Weights of a small image captioner: encoder moe expert_choice.
Rows from block 5 of the image encoder of a small image captioner, named by matrix and row number. Rows with one number within an expert belong to one neuron, the router's apart. Each number is 200 + 40 x the weight over its row's rms, rounded and kept within 0 to 999. All counts start at 0.
After each expert's rows are labels from the 100 images, of 14976, where the router gives the expert most weight on average: "colour at peak" is the nearest of a few named colours to the mean colour under the peak; "top examples" is what is common among them. Only what is clearly more common there than usual is listed. The data: cartoon faces.
# router: router (encoder.blocks.5.mlp.router.weight, 32x128), inputs 86-127
# up: expert up (encoder.blocks.5.mlp.up, 32x64x128), inputs 86-127
# down: expert down (encoder.blocks.5.mlp.down, 32x128x64, transposed), outputs 86-127

# expert 25
router.25,218,152,183,131,192,167,176,216,209,207,182,204,274,213,142,295,198,216,118,247,210,175,213,277,181,231,214,272,163,241,235,204,182,219,198,208,223,227,190,227,192,149
up.0,188,207,182,127,283,169,215,169,212,195,218,231,171,175,165,186,212,217,160,250,186,178,193,153,223,159,187,148,215,197,168,191,140,163,159,196,48,269,240,164,142,206
down.0,206,109,131,141,188,211,232,155,145,232,214,190,181,224,128,231,95,165,179,230,134,197,209,164,179,232,254,254,254,219,245,237,268,203,163,188,191,234,143,166,163,220
up.1,202,167,191,224,161,241,136,157,131,194,258,248,225,133,246,131,134,187,248,185,192,212,148,193,220,247,203,198,266,168,215,259,224,241,186,177,261,131,187,137,221,204
down.1,196,185,185,277,186,186,202,143,226,221,187,256,136,238,186,183,205,190,220,166,182,205,235,204,164,281,183,221,172,228,179,155,215,169,161,270,186,194,188,178,220,151
up.2,230,101,154,210,257,166,181,102,148,193,184,141,203,245,126,207,206,169,183,212,246,237,166,246,224,240,218,200,234,207,283,236,223,188,203,222,161,217,116,217,227,268
down.2,144,182,132,225,207,173,230,167,138,197,159,176,206,132,153,206,209,218,146,201,242,225,261,151,207,153,204,251,185,216,225,181,159,220,258,177,182,233,202,234,140,187
up.3,200,137,133,135,123,233,181,164,216,189,217,222,223,226,96,160,207,261,212,192,261,167,195,215,219,177,149,148,225,196,171,186,209,277,234,166,294,180,256,191,192,150
down.3,182,246,259,240,216,263,120,121,211,164,141,155,214,231,135,237,216,198,187,171,203,164,177,166,195,218,198,210,189,197,233,182,174,142,166,223,285,198,235,199,277,163
up.4,127,177,209,148,199,149,190,199,256,181,165,241,182,284,185,190,132,104,209,167,203,167,308,209,198,140,155,146,172,148,204,216,254,144,192,179,153,160,161,262,205,172
down.4,153,234,258,196,229,217,253,287,128,192,164,202,218,195,228,239,184,158,171,226,217,190,248,240,149,233,271,259,225,210,187,169,251,160,145,103,149,220,146,181,183,132
up.5,180,264,207,187,325,192,184,114,198,164,195,246,230,154,192,193,150,289,192,221,209,148,196,219,243,198,250,199,240,168,204,174,160,187,194,166,211,176,168,220,218,236
down.5,221,197,202,221,275,149,180,177,220,212,148,242,226,194,257,226,268,227,186,201,221,160,155,240,213,185,215,223,181,144,228,159,236,173,106,298,184,184,182,189,169,157
up.6,211,235,213,155,265,168,131,228,159,229,261,135,268,202,240,180,166,138,221,173,189,213,193,135,214,172,132,201,247,257,253,268,218,230,155,143,227,111,220,214,221,201
down.6,198,253,155,222,125,142,273,227,208,142,196,133,202,173,113,222,217,196,216,131,187,192,198,227,260,206,171,213,149,237,164,175,181,234,215,186,157,235,179,234,222,177
up.7,232,145,233,284,261,188,153,229,207,194,195,126,188,158,184,243,167,246,255,197,262,239,213,250,202,166,219,167,156,201,194,203,234,250,176,121,190,223,170,233,223,208
down.7,217,225,167,185,195,253,211,175,282,332,212,143,251,263,160,203,223,273,184,113,233,135,168,243,113,196,212,196,180,157,230,243,206,193,210,212,186,181,189,148,108,210
colour at peak: purple
top examples: purple face; purple hair; bald

# expert 13
router.13,261,199,189,157,232,185,264,92,160,236,232,203,196,149,162,222,125,118,281,208,227,107,185,175,199,208,252,195,207,243,284,145,152,252,194,158,217,239,124,238,156,236
up.0,184,200,220,174,177,217,189,203,231,247,225,200,201,240,154,277,172,142,231,219,256,143,118,200,118,196,195,206,202,150,155,153,114,175,207,223,316,159,280,208,165,186
down.0,248,216,228,195,164,284,216,209,116,262,187,236,140,141,233,175,192,139,226,211,260,187,266,257,214,229,215,249,265,231,137,207,215,196,210,173,132,164,165,212,182,220
up.1,167,206,210,229,177,176,235,194,208,123,226,222,181,252,232,229,170,128,160,261,227,227,189,148,237,157,219,252,249,215,202,245,222,179,190,226,229,186,190,260,151,234
down.1,233,202,209,135,220,111,159,172,275,252,219,197,229,214,186,241,255,155,199,177,275,152,171,281,166,195,164,222,178,161,175,181,128,153,270,220,184,117,228,187,187,217
up.2,177,229,117,258,217,214,262,146,196,233,219,182,231,253,221,261,225,264,257,217,175,208,132,163,187,264,189,191,241,229,201,137,214,181,199,237,145,224,230,165,202,178
down.2,208,153,221,256,260,274,223,177,161,211,162,218,161,232,151,170,202,229,161,215,206,213,206,219,211,181,180,177,199,275,257,214,207,174,109,197,251,141,200,177,196,166
up.3,183,253,176,209,187,209,196,173,201,158,180,170,190,219,159,197,197,239,242,195,187,153,109,220,195,182,233,99,217,231,165,211,152,222,165,102,165,219,234,210,213,191
down.3,185,106,185,232,161,234,235,194,202,186,206,219,202,217,234,189,254,184,189,229,162,191,149,214,153,293,219,168,214,218,253,208,224,177,196,252,112,226,245,249,208,229
up.4,162,248,224,190,199,191,178,236,209,202,182,216,193,277,232,234,203,193,206,199,185,165,227,183,227,193,203,141,100,292,189,154,221,222,269,251,203,272,230,208,204,276
down.4,161,125,154,218,239,154,227,209,210,141,271,189,174,201,239,214,134,165,238,182,121,238,228,208,147,197,280,147,200,170,206,198,220,202,282,206,171,152,143,204,166,204
up.5,191,229,229,170,206,192,135,167,236,151,161,199,252,135,182,160,209,175,165,185,218,145,249,214,158,149,227,234,235,208,157,231,196,169,180,221,228,245,205,107,213,189
down.5,266,241,221,263,246,238,233,200,287,186,155,185,240,186,170,196,214,168,234,153,198,188,226,143,171,140,156,185,208,239,274,177,225,210,212,144,154,169,165,183,159,213
up.6,196,203,175,198,218,285,183,143,126,145,175,210,172,177,208,216,209,188,172,225,225,179,217,199,194,238,218,234,207,204,146,203,194,180,166,173,174,150,239,199,145,233
down.6,135,211,196,187,210,218,128,165,235,244,221,151,160,175,209,219,235,154,189,231,223,181,126,232,184,181,266,253,232,260,225,177,170,190,165,142,185,245,219,208,218,250
up.7,252,237,207,258,246,222,181,172,245,177,219,184,158,213,208,283,205,251,188,148,148,214,321,203,185,251,208,148,136,220,196,200,242,243,190,258,175,178,192,270,298,189
down.7,226,235,238,210,199,222,210,225,210,185,218,226,167,110,221,211,264,241,104,204,79,228,243,212,238,269,138,214,181,225,270,257,148,252,132,260,196,104,161,215,210,117
colour at peak: brown
top examples: brown hair; beard; green face; hair: curly hair

# expert 18
router.18,164,243,210,243,159,200,224,202,178,228,239,187,180,168,157,208,140,212,205,255,232,162,219,164,232,151,172,141,152,204,183,250,175,85,139,189,306,211,189,164,246,228
up.0,219,237,183,150,158,224,242,245,196,240,210,178,185,216,188,179,236,215,199,207,210,169,208,218,185,264,172,172,234,184,220,171,217,230,253,233,101,290,156,144,233,200
down.0,192,204,177,102,171,238,146,276,256,198,199,249,249,206,188,164,201,181,288,218,170,187,182,169,206,132,313,258,177,266,265,176,176,243,214,185,128,241,204,243,236,212
up.1,193,181,198,179,176,147,194,184,160,123,213,212,222,198,246,174,166,267,211,225,149,189,163,192,284,229,202,185,184,313,198,169,236,222,155,239,157,238,256,187,224,242
down.1,170,208,226,231,240,248,232,160,227,208,170,273,214,161,203,191,229,217,192,128,182,138,131,175,147,223,136,193,235,239,220,171,202,277,247,257,174,243,207,180,195,229
up.2,148,191,190,144,162,207,218,176,198,129,84,204,229,236,197,191,290,150,190,189,125,166,130,236,215,250,228,217,184,287,198,185,258,232,162,215,169,172,233,183,183,210
down.2,165,207,210,185,239,202,225,107,203,208,228,231,149,230,213,194,229,214,200,183,212,219,226,169,150,186,163,155,116,232,238,274,175,166,215,188,182,223,207,116,316,213
up.3,191,216,235,242,161,199,246,145,218,215,242,159,182,108,206,152,192,237,176,248,170,228,259,202,249,233,195,174,181,249,191,272,275,176,189,234,261,191,199,200,174,133
down.3,45,227,265,199,184,239,210,231,201,234,276,193,179,156,236,235,192,242,235,144,196,226,178,269,263,129,216,251,138,190,135,208,184,162,230,256,221,180,277,204,232,166
up.4,279,211,263,228,188,239,157,203,118,156,135,160,177,206,177,163,198,216,138,222,285,234,128,241,148,226,161,215,271,231,241,257,208,187,187,242,159,164,153,174,205,176
down.4,139,147,157,131,265,188,195,238,181,162,231,225,162,230,230,186,252,116,218,194,198,190,164,185,174,213,210,215,270,135,201,234,162,224,202,214,179,249,176,202,275,206
up.5,229,142,187,254,165,223,87,134,225,201,172,129,136,234,156,183,193,249,234,169,191,251,224,167,244,170,240,157,171,222,183,196,187,209,182,155,247,237,168,230,189,159
down.5,140,224,217,253,148,204,197,214,203,163,169,121,176,245,224,181,154,202,171,158,218,273,232,122,148,158,285,221,161,237,229,244,161,174,175,254,211,182,168,239,231,195
up.6,138,166,234,259,136,185,262,153,214,201,161,196,172,222,216,226,219,161,227,184,180,200,279,242,240,197,165,211,234,201,217,120,165,185,193,241,150,208,177,229,192,158
down.6,178,174,265,183,184,267,128,215,204,209,209,226,203,174,181,238,165,172,132,178,168,94,230,248,187,189,196,196,144,188,226,218,199,154,165,219,141,205,262,133,246,255
up.7,145,125,218,247,185,174,120,163,198,195,166,195,240,184,193,187,130,226,239,175,145,240,157,182,260,207,154,282,191,294,214,170,188,198,238,208,187,165,139,164,218,207
down.7,178,174,232,242,171,185,159,221,239,172,204,245,171,181,200,212,183,227,210,265,233,161,243,268,238,267,216,202,163,110,193,285,245,215,203,210,202,234,206,263,266,149
colour at peak: brown
top examples: beard; brown hair; grey face; hair: curly hair

# expert 7
router.7,244,228,170,234,238,151,130,171,211,142,142,202,292,210,235,200,183,251,207,285,136,164,168,201,184,223,176,240,168,137,277,178,177,166,215,176,170,205,115,168,222,208
up.0,163,191,177,230,242,170,258,103,163,173,230,188,190,140,256,195,228,211,199,219,140,242,180,232,242,189,134,180,206,263,291,182,113,217,273,185,237,176,222,183,176,219
down.0,213,192,222,148,213,246,245,234,209,207,270,288,207,169,220,219,135,238,274,199,179,177,201,132,202,205,181,215,246,138,227,191,119,228,212,179,211,178,193,210,162,236
up.1,230,187,191,177,192,166,193,230,197,186,119,248,185,169,211,137,236,191,176,197,213,127,127,258,149,153,89,224,174,199,154,154,186,193,155,236,188,261,250,171,211,222
down.1,226,175,211,181,192,193,214,254,224,165,180,187,137,286,191,126,172,263,155,152,223,235,185,198,186,163,156,158,125,153,191,249,212,247,181,250,155,186,206,205,183,220
up.2,217,135,193,245,213,197,248,191,223,183,260,176,229,150,243,152,214,198,185,198,188,193,203,211,255,272,237,276,188,248,160,233,141,167,216,278,188,260,238,286,188,164
down.2,169,235,171,221,244,225,223,215,165,213,216,265,180,207,185,155,175,204,192,153,279,197,212,182,147,168,186,282,158,107,252,178,190,215,195,168,213,209,221,205,225,227
up.3,217,129,209,181,216,245,213,147,238,219,180,153,298,237,248,159,126,239,167,211,132,229,183,174,194,234,160,186,170,214,221,181,252,250,157,180,138,181,172,194,177,147
down.3,231,151,261,207,246,249,180,186,261,150,241,224,206,266,195,192,208,175,124,207,129,247,193,218,202,126,166,211,179,260,188,183,232,180,153,186,290,273,203,205,258,206
up.4,202,172,205,210,154,212,215,232,199,178,224,117,291,188,198,183,192,179,162,192,209,196,271,165,164,159,224,209,180,183,241,221,168,233,220,239,265,213,177,212,167,206
down.4,124,173,194,181,201,204,306,239,235,220,230,198,206,191,158,133,157,196,200,175,168,220,296,189,193,208,200,179,240,217,219,121,193,223,152,160,247,157,186,217,150,176
up.5,265,121,176,234,174,173,193,194,300,209,247,245,168,228,167,150,199,208,210,198,187,252,255,200,168,226,155,300,209,210,122,208,223,216,204,210,195,241,270,257,140,126
down.5,149,184,191,252,205,135,188,137,258,190,211,190,189,175,187,169,202,191,263,195,236,219,178,180,244,241,205,112,215,208,198,193,213,174,237,268,280,180,199,130,133,228
up.6,258,181,225,183,161,212,229,143,222,168,176,166,176,127,258,200,223,213,263,220,221,179,216,239,176,189,170,219,228,191,172,211,144,245,204,164,271,165,229,245,259,196
down.6,191,195,247,197,192,215,216,198,196,171,189,99,183,195,198,236,159,227,242,138,274,147,155,231,177,181,200,200,170,278,268,208,201,258,191,142,158,211,201,167,228,172
up.7,226,206,140,191,179,250,232,306,275,260,157,165,206,217,208,130,281,215,212,185,180,228,228,202,240,251,180,274,246,256,262,210,193,214,185,193,150,172,210,202,274,185
down.7,233,190,225,178,195,292,180,223,251,232,139,212,210,230,227,178,145,153,239,118,171,186,182,206,249,185,244,258,208,118,180,292,166,219,166,172,270,148,247,193,191,235
colour at peak: orange; blue
top examples: beard; orange hair; sad; hair colour: blue

# expert 6
router.6,157,243,144,152,140,191,269,174,247,190,186,185,185,153,190,153,239,191,258,235,181,227,194,181,239,152,197,220,94,219,250,218,235,88,257,99,215,224,222,128,190,256
up.0,167,184,150,184,149,217,167,148,133,233,251,233,201,121,203,220,174,254,226,193,228,241,183,183,264,184,251,240,169,206,212,214,168,230,306,212,185,162,238,226,234,245
down.0,174,201,167,186,181,177,233,235,171,225,152,182,184,201,179,200,371,179,191,244,154,226,216,210,221,201,149,247,183,140,179,260,152,159,198,131,204,210,217,245,130,232
up.1,201,219,194,236,150,181,220,169,228,191,204,214,173,141,155,162,253,222,209,219,299,190,157,169,187,158,188,234,171,181,245,146,190,208,170,183,205,176,192,161,225,153
down.1,150,156,190,186,149,283,246,260,181,137,207,211,138,260,162,213,160,236,190,263,188,233,239,223,193,199,182,184,271,259,209,143,144,232,185,153,179,215,217,174,197,268
up.2,188,220,173,173,221,274,183,196,211,231,129,196,246,196,202,116,183,156,209,184,257,244,244,160,203,266,213,229,207,193,240,219,163,242,169,279,155,249,191,178,185,139
down.2,130,165,168,187,257,146,203,159,191,163,178,178,107,120,222,219,183,233,173,207,194,161,201,238,159,205,166,208,220,230,185,185,209,183,178,181,201,148,159,162,151,230
up.3,156,248,287,164,165,177,204,162,180,212,212,229,189,227,181,160,158,199,209,220,165,210,167,242,154,215,171,191,215,237,179,166,178,233,188,205,213,199,230,284,227,215
down.3,230,218,172,107,184,199,244,164,258,169,195,158,201,171,189,165,183,176,206,214,161,292,252,173,201,198,218,271,204,187,182,128,245,224,210,248,215,182,238,178,203,197
up.4,161,148,206,257,258,242,141,161,206,132,175,156,191,190,216,188,190,223,175,240,237,266,229,222,172,186,227,122,160,153,262,195,90,238,204,155,188,192,193,167,168,248
down.4,241,172,223,179,187,201,288,241,215,234,233,221,126,231,240,202,196,195,199,190,196,236,132,209,195,170,224,139,203,218,184,161,231,191,155,162,215,203,196,199,193,193
up.5,170,256,280,238,187,104,260,198,205,177,235,181,208,219,150,216,279,199,222,237,194,218,266,179,189,235,206,248,174,201,187,189,210,181,200,250,223,286,238,168,168,200
down.5,224,259,177,286,159,221,194,188,198,216,183,195,189,233,264,222,215,155,243,270,256,181,225,176,243,193,252,151,239,152,213,224,158,161,194,231,267,232,263,181,194,226
up.6,222,211,217,178,163,207,187,172,239,278,127,218,172,181,203,184,168,178,162,179,164,215,233,186,174,227,188,178,211,170,179,134,270,182,194,275,283,183,171,181,155,176
down.6,236,155,249,246,232,229,200,211,196,184,222,110,202,149,279,253,181,253,287,274,219,261,161,236,247,148,209,130,209,276,154,197,215,205,267,205,219,247,179,211,224,138
up.7,178,143,169,179,132,287,154,172,236,200,162,142,206,194,162,139,176,176,244,256,150,283,204,208,258,236,122,244,133,179,197,166,186,203,257,117,209,171,213,268,174,231
down.7,212,173,198,293,243,183,184,236,258,215,168,157,223,184,249,178,164,259,165,209,173,217,231,196,160,128,210,249,163,193,230,171,181,168,193,169,140,211,150,237,203,226
colour at peak: brown; orange
top examples: orange face; orange hair; brown hair

# expert 29
router.29,213,196,184,173,206,212,207,228,208,198,194,192,199,213,244,162,218,274,121,177,157,236,211,207,106,169,167,220,162,103,231,156,230,240,232,163,192,239,204,181,200,187
up.0,250,155,180,232,197,251,203,192,132,239,227,283,165,154,152,203,234,162,214,187,261,235,118,217,188,169,169,196,208,166,195,261,181,211,215,220,232,201,157,198,187,188
down.0,145,199,162,161,237,262,127,239,192,177,199,188,204,204,171,238,241,164,199,146,174,186,149,219,221,219,242,148,208,139,227,140,189,212,227,211,160,208,135,196,260,237
up.1,177,208,280,212,230,195,192,179,212,270,149,196,266,172,189,223,211,151,203,168,213,206,229,256,200,95,220,286,164,129,165,209,214,209,151,162,159,145,273,220,201,196
down.1,187,213,206,195,175,242,169,222,187,218,305,220,222,184,227,191,203,211,161,203,208,209,201,186,178,225,150,229,164,251,161,180,208,178,246,166,233,161,176,100,195,210
up.2,208,167,196,208,153,206,255,237,229,173,215,154,211,249,198,174,264,174,226,188,276,148,246,232,148,193,265,239,174,199,186,148,136,177,207,162,173,193,203,168,158,246
down.2,182,244,250,169,190,177,204,182,253,217,227,168,254,210,255,146,181,193,210,182,155,151,213,290,197,159,202,177,205,177,198,209,235,237,169,138,199,194,210,156,208,221
up.3,259,219,219,221,155,234,217,132,167,237,217,189,219,206,209,223,184,167,218,193,138,203,144,179,113,188,154,196,124,173,237,187,143,143,142,156,217,224,221,127,210,246
down.3,157,187,180,211,277,259,266,274,195,257,236,209,222,250,209,197,149,226,192,127,260,180,197,208,256,55,224,237,169,264,226,155,151,241,149,199,184,260,156,163,210,231
up.4,223,117,207,217,195,240,217,194,136,303,173,134,213,177,147,250,237,222,274,242,220,157,140,217,258,178,246,138,208,175,231,238,159,270,209,218,193,222,234,219,166,253
down.4,193,151,305,168,231,200,124,205,184,179,212,223,246,253,215,211,216,207,183,169,245,213,167,149,257,229,233,216,139,191,228,253,242,170,237,148,235,174,207,166,198,207
up.5,264,171,175,170,215,222,173,155,155,217,164,226,153,208,200,182,213,169,164,125,210,192,211,153,203,241,165,185,249,231,228,192,197,128,260,219,252,204,165,205,213,181
down.5,154,231,225,225,172,201,260,176,205,161,257,169,138,285,204,212,147,157,226,131,173,202,230,110,166,257,220,202,204,168,133,205,185,216,207,176,161,128,159,160,196,195
up.6,198,136,202,184,248,192,220,183,186,111,287,230,200,161,185,203,90,182,288,253,210,196,262,172,203,220,249,150,277,210,141,157,206,258,204,236,164,120,209,173,146,258
down.6,187,257,239,235,221,207,221,261,193,205,202,129,226,206,233,179,173,206,161,183,203,213,225,182,176,208,189,165,197,252,183,173,250,153,218,331,180,178,249,156,137,221
up.7,179,206,194,220,218,176,248,193,122,190,243,210,202,172,201,182,242,194,215,251,174,89,212,266,254,187,164,199,205,202,197,164,176,229,254,165,158,169,169,210,219,203
down.7,234,174,193,181,110,154,233,191,209,135,170,231,206,248,187,249,181,183,193,154,178,228,244,182,182,219,163,149,199,159,220,222,191,161,255,134,108,210,205,210,224,179
colour at peak: brown
top examples: sunglasses; angry; purple face; expression: sad

# expert 12
router.12,196,235,192,225,234,170,196,197,195,261,259,258,184,224,278,174,198,174,214,175,206,187,291,232,201,172,172,220,171,166,209,179,261,193,274,159,228,237,208,128,177,248
up.0,220,270,225,143,189,206,197,186,193,179,211,195,123,213,215,251,233,153,130,119,167,193,94,151,161,247,205,235,299,180,187,208,210,233,221,231,198,201,158,179,170,243
down.0,237,176,258,162,196,221,230,219,135,197,224,236,163,138,234,205,228,211,155,101,200,177,214,188,194,162,171,278,206,250,243,295,271,144,260,203,219,237,212,236,206,154
up.1,174,242,237,251,193,203,193,210,196,197,196,231,192,224,168,243,194,203,158,167,220,181,217,174,180,131,206,177,147,169,167,141,162,223,255,206,256,199,227,222,233,230
down.1,248,148,181,212,214,203,160,216,199,249,206,136,205,197,171,170,236,194,251,203,126,247,142,118,189,221,223,276,220,160,206,198,146,202,119,160,186,156,269,221,266,175
up.2,225,246,172,273,144,225,223,221,139,166,175,205,205,242,195,259,187,204,241,160,148,222,264,215,222,274,178,250,182,197,208,159,219,140,176,199,172,137,241,145,201,207
down.2,222,256,211,202,165,145,133,149,174,205,156,251,173,186,186,245,224,178,253,185,230,233,179,181,171,165,162,235,294,202,159,193,260,260,220,179,205,294,189,252,201,218
up.3,200,245,234,157,210,211,100,237,238,204,214,241,225,163,99,208,199,201,221,165,244,210,226,264,190,194,231,189,208,165,220,118,154,224,217,188,290,212,213,195,209,251
down.3,201,231,220,149,231,197,150,198,229,210,154,67,233,159,195,210,167,210,271,185,205,276,215,211,178,189,183,217,235,232,147,223,152,249,180,198,206,167,291,264,214,180
up.4,225,187,174,217,199,204,161,172,241,190,235,236,126,170,285,227,210,288,166,232,189,185,166,122,227,231,142,133,199,183,201,185,182,195,239,201,182,145,155,219,171,86
down.4,159,153,284,213,193,272,207,203,190,159,185,213,215,213,171,269,249,222,219,190,197,166,179,222,178,178,220,175,203,240,235,168,244,97,227,242,163,220,238,193,142,164
up.5,151,251,153,234,195,163,193,106,186,174,191,252,240,190,184,202,243,209,163,201,174,225,205,229,143,180,220,181,174,206,198,193,188,195,143,201,166,231,210,128,203,251
down.5,235,143,239,193,166,178,194,221,202,205,236,111,229,254,212,178,222,173,178,198,140,191,218,256,188,209,203,264,155,244,190,118,163,119,144,204,245,203,196,209,210,186
up.6,175,284,182,137,239,143,213,218,268,167,190,174,204,193,190,140,228,194,218,219,154,217,235,285,154,224,230,215,172,254,247,209,144,155,197,239,174,166,189,186,228,175
down.6,202,189,260,241,211,183,231,129,167,289,222,145,244,179,137,228,201,247,176,200,193,195,250,233,218,158,183,226,192,200,135,233,169,209,133,215,139,124,150,225,188,142
up.7,251,149,172,203,234,192,253,205,161,239,265,162,222,227,164,257,217,197,202,233,200,148,203,232,210,198,240,197,148,227,274,199,194,147,207,152,188,192,186,248,220,263
down.7,239,215,201,223,234,200,221,173,237,199,150,162,220,191,154,269,168,234,144,159,176,276,220,179,269,206,185,180,187,152,160,284,212,151,169,146,160,229,204,254,212,162
colour at peak: black
top examples: angry; green face; black hair

# expert 31
router.31,244,159,253,145,214,144,133,235,243,218,209,234,246,187,252,205,215,218,180,166,266,219,173,164,236,264,272,166,139,248,218,199,211,210,201,217,250,215,182,194,237,165
up.0,209,170,193,244,210,199,179,258,161,184,183,237,192,252,236,259,257,202,302,188,296,185,210,204,159,236,259,157,189,192,249,239,187,210,200,153,254,195,195,267,247,251
down.0,208,282,191,203,219,185,251,199,207,203,194,262,253,198,189,241,188,173,138,261,131,112,183,122,218,190,245,208,169,184,188,216,174,190,178,225,179,265,214,189,231,217
up.1,245,152,202,191,189,159,199,152,205,216,143,159,220,197,140,157,205,158,214,209,234,160,174,106,253,228,190,208,214,226,206,199,210,241,199,240,224,170,219,206,158,263
down.1,249,170,261,253,230,237,206,194,258,256,249,185,171,216,215,154,181,281,219,167,150,185,255,151,202,262,205,141,204,116,227,161,186,188,209,254,177,194,227,239,183,176
up.2,225,172,164,246,215,149,251,224,193,190,193,245,196,181,191,192,183,210,129,179,198,178,215,156,256,150,186,158,251,211,188,256,252,198,118,232,184,209,159,204,182,141
down.2,248,123,167,200,270,120,211,196,207,149,186,246,255,187,196,182,234,224,221,183,206,257,289,252,167,305,182,185,197,243,227,177,188,231,218,172,147,291,203,207,212,188
up.3,119,162,216,185,225,168,177,195,197,209,298,202,207,237,163,127,231,143,194,175,249,233,158,146,183,304,218,147,203,169,228,185,143,210,151,173,203,191,209,213,231,201
down.3,250,185,219,219,188,151,244,257,219,194,220,170,252,199,230,194,306,274,139,160,116,163,277,248,223,147,168,132,167,226,147,201,201,232,193,249,263,218,196,165,223,176
up.4,185,208,161,208,218,180,151,172,195,148,280,205,130,146,205,190,159,169,258,157,211,162,204,216,171,149,293,224,207,186,141,129,221,180,194,147,141,190,259,143,163,233
down.4,219,201,200,235,152,158,257,211,196,226,215,247,155,126,226,294,204,151,194,258,152,244,174,166,236,210,238,204,148,239,199,128,125,159,236,279,163,225,182,215,212,220
up.5,197,225,212,199,217,248,180,226,279,206,212,274,127,185,175,226,162,209,234,186,264,242,185,239,221,161,204,209,247,208,191,214,200,175,186,206,182,153,124,201,208,117
down.5,232,190,181,138,126,100,185,180,211,160,203,190,173,175,281,239,142,208,183,244,179,218,243,239,148,239,189,195,210,189,142,148,213,237,204,270,221,158,217,261,243,183
up.6,231,266,141,182,171,199,219,175,229,167,199,173,228,227,212,158,196,138,237,252,194,241,231,218,162,237,123,70,253,267,160,209,152,195,177,203,192,234,183,229,207,190
down.6,212,186,236,221,199,272,161,168,150,129,147,259,226,225,129,256,148,192,208,222,151,156,171,210,257,300,228,165,206,166,217,250,192,184,254,165,154,244,185,181,241,170
up.7,269,187,194,237,247,139,231,177,179,209,253,172,156,257,163,181,200,245,257,256,181,157,189,235,229,204,191,208,232,219,120,218,286,223,191,197,213,190,227,206,242,166
down.7,207,215,274,214,194,299,125,152,221,175,243,268,226,130,183,250,209,270,281,156,249,171,171,154,98,182,264,253,219,162,162,164,205,180,177,147,181,205,191,212,174,228
colour at peak: cyan
top examples: teal face; teal hair; white hair